config.toml
crop_scale_min = 1
encoder_activation = "silu"
decoder_activation = "reglu"
decoder_mlp_ratio = 3
optimizer = "normuon"
muon_scale = "match_rms_adamw"
steps = 4700
weight_decay = 0.4
Rows from block 2 of the image encoder of a small image captioner, named by matrix and row number. Rows with one number belong to one channel. Each number is 500 + 25 x the weight over its row's rms, rounded and kept within 0 to 999. All counts start at 0. Numbers have three digits each.
After each channel's rows are labels from the 100 images, of 14976, where the channel reaches its highest value: "top examples" is what is common among them; "peak on" is the class under the peak. Only what is clearly more common there than usual is listed. The data: simulated stained blood smears.
# convs1: grouped (8 groups) 3x3 conv, stride 2 (encoder.blocks.2.convs.1.weight, 128x16x3x3, each kernel summed), inputs within the group 0-15
# convs2: expand pointwise conv (encoder.blocks.2.convs.2.weight, 256x128x1x1, transposed), outputs 0-255

convs1.54:513529479510503491545513495528552504493501544475
convs2.54:496487473479455495475484498494529487510470506490469510531511534434509536542443495489493520482486454466541512477481475498510502501469532474544488514521493492498499498505448513490506544540483490486543512471504497491518457515473494490479489535459503495513485484487512525504501486468470530513508504535504488504437482517480483480459522470453501472492505465481509488500490491487472494496481477543508487513523476473525486470482471481512513479528465470493519502500485440484495518524483504467529475485473534492507535494491481524469517447490495515491517523509466501477516505501525514500492487568459493510531467494459456511498516492484488476546512510485493500469509499495461438533476473505563480468551507493498523504467541521479494481524577478532472475480479486449494455494545520
top examples: two lobes with orange grains
peak on: nucleus

convs1.59:518538499481488510466524499525547525499526461483
convs2.59:500469498514504514513517530483519489503496562490504487510538499460455493486514531487477490530478514477480524459507509511488501440495537541477537542504457520508519514494494485481509528544474468502471477532546516448470490519520518485514475516439456487517467480490480494509519479529535483524513491480514489515484481469523475539470496470515432545502493521531513488506472494533488501513505479510494496488477461511431471479471479482530495458523461491468519476484504492511494457477498501509485499478468483507492480502544485472509489507469508479506473457509489478504468521517535491505511492478521502525507468489484443506484500548476475541508475455481499492482522512507470554461498508494486464450499495456472494511530490450468493453486532483569489473484486506469466512519523517
top examples: two lobes with orange grains
peak on: nucleus

convs1.3:547506545540523489520490492506489532539511497512
convs2.3:511497502427478519620483503473498480503457516511505477475495466509484469532464493528493475452548508485519481486502457485467516513436488468469493498463479505514478470505494545507460475459494459501482519509473490458474498523497480455492462487525484480498492488499483503497508515494513489530487523485536513480514482535506506489542507487499521460491501505464475492505466458490486477488485479524514488500482468484544493498500525489520493467510481446477479461469475472474456493489490483434457508509517565507494484495501501498489498521477508515495521501498484496475457479476519486483497518469513517454466496504547549520507510502515498543484476539495506489477487473455508500551494480474484480477512472510518478480442535510485507540524471522506501476490486530497488535507487475
top examples: lobed nucleus
peak on: nucleus

convs1.0:498475490531537558496478500489489537516491491469
convs2.0:511509484495508481520496525501478444477511491514480482475507509443483501545498485508523514487444500521472489513511486509542480517547520531508524564526454473473525510504531475471497482491494452503520504488519479468460494477490471497468481468514515477439490517543487495480533550472476490509484468515489519482496503513516472498485508499531493500504466485527476460504491513494513483452525517488535529517475535522499509511505524493492482513514480479492547461529505478520542506485483534524512523493482489483541470467506515480489481482526531439509488500475536479545495511470528485479515480499459491483538501515518488483469470440504492471519547427576475499431526505506503509497500498477461479524488489494484511478510505454495524490515506482527491481476515545438520489472490469
top examples: lobed nucleus
peak on: nucleus

convs1.86:455549500456501533529499470509500513496520499486
convs2.86:494486474531469492505515473493508488551474455495489544456498512528501517515475499459533491536465527503510463467480513527493505481473521509483516551504497472509467495527515502478482449451480516502502505483486514510440479491515478512493529479468489540502469492477478484482475463535508506473479468577508502502509461495492508472492490521485490474504542476561502514512523522506484494503478488506486517510494489497498458463497488516507455490524468478470481482473518487488451525504503521492539490507477498545507509491535473472517473475515511513534452546518460501498437459473505470474517513479486523509482447501535486513502516494484436476466498504488536491534490520479470496481512483454461527487468521556533483498480474479476505485421481527478473486498512495521474471512461490
top examples: teardrops
peak on: small cell

convs1.25:488493544466533500494475544483525502479534485511
convs2.25:529499487479488464498517514473451486484480503525555503479527517522482511484502507522480507501431515503527477477481516535536545489471474503522520454476483542507498483588493499497485504436531501509532474487547540506507490510520480539564477502500500526498495469506475460530516468494504510491508493536509527536461507490505492529449490489472485516574494507494518514515521484524485498504502469507500460497530481462490484486496507481510482460504492464487514489539536481490476478531497499494474505505515483491502509493468513475522559476502482492483562494481441499551497503471517502499498517500467511550513512502548515512531518447525492513467478516482495510507497524475462502496568514512501497440529507487526511528520463521508499504471517474520507505428501478479491518493494518
top examples: small spheres
peak on: small cell

convs1.94:506475454473488492538484503466508516453488499529
convs2.94:519516492446466486500507510482486490493512450499506458487519527526544476503493498477510515494489462582531491472476500441469512462486464526512474540505511501498500515454488475490525498465451562485459519460495492485512515510508496486508495464513501544469494461506495535509531481515505474472484495484481486511508472502475493528507500481408531497498568506485523490516473485471506501521489486480491481511517502533511529557488472519492550475519503494500507490509454492527551532511474493515498549489505490516494505530503480516513528476504507516475518488527490487496529545489459449510525525472483487482514466492506500500543512478531507509509491521485440485465514492533468533502520482460513480472494517453520495487515514498510492511496538472529501539450501449522461512500510453
top examples: teardrops
peak on: small cell

convs1.126:459479476484545477513494533486483498479480471469
convs2.126:567455546540503480502457470552505498493519492528463499475514482507481487506507474476491533482510492481502448496519498499498511484516484470504582531485489470467506528511498507501492480485493492506500485503473504520462526521490520535536511544493508464478489512478543489527513477541489467498481492543516492461502476505465481472496525508504474467492483526492495495514514441478450507483513545476514528499491497502527500503502480473519475478496507507473481493528434501483463528511525491496493517491458513535472509498486523509441512498490499533498523469529470488491490443436500475453467515536530481468503516503508472508540508504475511508559512522517485524476505483493507474526500526397485506526463541497502522541518472488496475470508521505485508486478510464525507491455480485
top examples: lobed nucleus
peak on: large cell; nucleus

convs1.44:503485561492489503478533473510517484472479539511
convs2.44:473544498500494499465488570481478524534500501509513465538545524495489480522427498496473494509476541472525532473501479498494496492501504552510460524491457512506516484462500492458432506543420490515493492489485549461531526489543502490469509503481428519492527499473490502502499511472472508478471496504522462455458502535517507491474510502510490504519499514517495497495496497482469477501506523519495497517524444476482520509540483473505500480517486506511470538495504514502478476497521503469489495516463484511487467508531488503534530504480501529539478509479471499529487505524495505453464487535500516516510479485533490530502500487503485512543469484547488489476525514464520480474455492511554509520449510494498518509507514465494478531437528540526544495438473467526474504510515485
top examples: lobed nucleus
peak on: nucleus

convs1.78:552496507489502502498490488531554510483522545504
convs2.78:505523484503511524468517507522517489495525479470486490473541462476548502521516493519481496451465538501513482488471501507441535462500486535481517457485521496491529487458496500487436497498493552514533543496491487500540474543505483502500569503493478545496504529492496499479489522481520490468501527545481487483527499500505523504465496497525442466491537526518450508477445508481520501476498504462530506484473476481511487520497518510477498486493490490524560452535469536479450519523484489466514496489472490489510485476498512479506481482509456485512459519491493497509458510447449482471541465533480501492540510506544495511474517471508458498479474525490520504457529493479472462476519439501517534494485477478478532509476509488508513488503506501477533540510458550491478514479536512
top examples: teardrops
peak on: small cell

convs1.28:484492478457507539525484491505446512476505525479
convs2.28:501458514518457476465521456510487482486497433491530487470491423491487528497519505570456508477568465495490529549495473530501507508516519504484484479504515564518490499535482504505506478502481473470554487507504463505473472505517556496548469491513494512525517489479492485493533499497444486499515508534525531496489485497520516507535518498496513532535482489538465471511504525526527519493487472486493483521512483494496534475518478501498509523503529493541507521460522499471473519435501490490531494484478505513490483490483467473488461449524492490508496502473514501544508513491467482540481521458495534477450559508512513525512557541498503493470482521508462498483485521502496464476589497491505496472496463495520488502515480515489519507494519489469488499509492470514511506516522548
top examples: small spheres
peak on: small cell

convs1.115:476498508567494487496504484549484539495498505492
convs2.115:492480484517497482505509540562498482529540507502523481481513508464511481511510524492517522490527521545513513511502515489471500536491508508509464495498517478514506496476497482493472478475468494531508514476515483517509512457515517533495509555500488501476526490485508465488521497518493535487456549493481495506496534534462547509511524490490492488468465494503486505511451488527579503532545510574467496465469548487521478516509498509488478520475478458501515508507552492511446485485483505504500446505502479495428500547471560541476482482494492517497481521476483478497523487493503522531462483575514482506500498470491512498536504466499459521511500505475495497500481511460509486486508571508512524430547492468478511461495457548506531478506525504504480492513485496526482530473533517
top examples: lobed nucleus
peak on: nucleus

convs1.72:502503480515511481488505482507497479486499478585
convs2.72:499497583454474504484517504480410522493450517528459462488530521499495506483535551501546521507492493463476521540509513463543486520503499453506477579490485504494512481483467514485516498483480477505495499502495451515490502446494479468486495499507489520515469534531501468484445513467486480478559466528489515513504519490517513476491515504498503490506512467485503526429504488526480548504495478511487480492495493519497473497458529493500502509500492456462476496509535486490465465478462515481524477511566476523514494506501466497518471529471512499481528496442461518522484467517501486486489489476471479531470482498503461476461481507488487490521523479537524528508499487471477494464489534488517488513543512467465501511472524512504494511469489499501496509506506468435490491508527518
top examples: teardrops
peak on: small cell

convs1.89:484478462475496490543484495544481512510490540474
convs2.89:500504519471466532491500505455514533477457500460532501482515499472465511515482466451482495466461535500526496491534484468482535510483473499487482520481530547494499537504507529484480512511545498498485510503504501483541512499508505526492519458513437544511495506500498495521499515523512478502484507515514496472473488501492507470496490474524514472526563458513499543482500481507507481514501480460479464513468516540505506519508486495474486521505485503469520506501476508487548500527450538519498472506496456512472481519479501497513514481494517476494485473508490483545494471506518521544578478415512476475480503513522473482448509560485460503517463496532504465480478466496497508448488483486511493587482517480460448494518488497507505470510504511486481520478485450457528522452465490
top examples: teardrops
peak on: small cell

convs1.16:527497505564491496488533492486527517523470521527
convs2.16:488507490483504465494511460480493497462481500479518500493518482498487470510488525505576515483516539488468481491475548482482511524481507520555508488483560521473495481517488534542524502539498495522522489496472514552504485509533486478531490479505470487528457461502512556500535512507476507495494515476523475487486498517511488457521499508456488495513466540497489509487556515486507509489481522497499503495482507514522485504541458519500459483491480464521520491514515512501453478542480490482491524508531569527553481477508489461485497476548546484468496560484462520502521512455498482506488549479464489486510503489522517494500548515521481529519489512525501583491517492504550480456516481501533510470489519479479511479490505535580505469475457471527507465499503497475523476500512487
top examples: discs
peak on: small cell

convs1.26:523492505537510505481485502487502471487542521438
convs2.26:500504515503466509532517464519454468472502515518559502476494572476499505520537487466529506517514499494502467515503480523532554496484477506491502466512507496486478536514490478479513493498523497509507467491510511502520477484482489498487480498464489492487455508518509497501540486513483493483561487511464468526516488468524470510483501503503498476476525487482520492443483503529488509542467501497509496500473525437526509475489491491542483502527472528531500502497504496510519465499501483454511460486507497477590504505539485477528553507550533498500460440495482494513493484478490531500484482501503480502469537492498486500496488499565476464522481492508514539497520554482471481487512460473461496472530560525439511503538464484529505536444457465477495480493521484495495473527549475
top examples: small spheres
peak on: small cell

convs1.12:485494494507504513532513551553484514505496500549
convs2.12:520512485499512488508492453515533468477498476493521504501500530501514491515501481529511492522442496459498528568527521488489514516474503477511467442488471535501482545451504527524516490515510502493528516504502512509515478513475507510467508519458491488506495536494464442503465519503483504506475482553537513467473494552498464474453523518521527478538505496516452478524460522433488477502476477498533509442480567448488494499520466496549512521512536487529532498502496500488500483490535489505493495493464470466463512552511505504511521544507501520454498498462480460493485501528484498486483504516478494474496485508475488475504531561518464456458465505486469516514510522456510528476524533483466518491486508486536478484485470490490494511468473489473505432499519510496504498490462472
top examples: small spheres
peak on: small cell

convs1.9:463506467533530529483476485492504503554486491485
convs2.9:547490475470479504499485507475514483513477459507520489472527473502468513488487480508498490496521473501465458474512460491465517501495444548467522486540486507517577494482500481500472515465468494547489503551480475466492490476504503505487485556503504477546483489455502533461480562493490474537478496492473488487510563476493469457524479497523489472512497520471538473467438476507517474557482524483511525524499474474500462507490478480485479472556517487482472472444515494488491508498522511488495489477495482507502533537518489485471513504574491521503463480506537519497499462497518506480483483472472490436525492526513486475500487496489491490516493535575489480494508484545511535519497508511483510508479542498474485487483498487483504485494484487520558481527491516457507515512517480
top examples: lobed nucleus
peak on: nucleus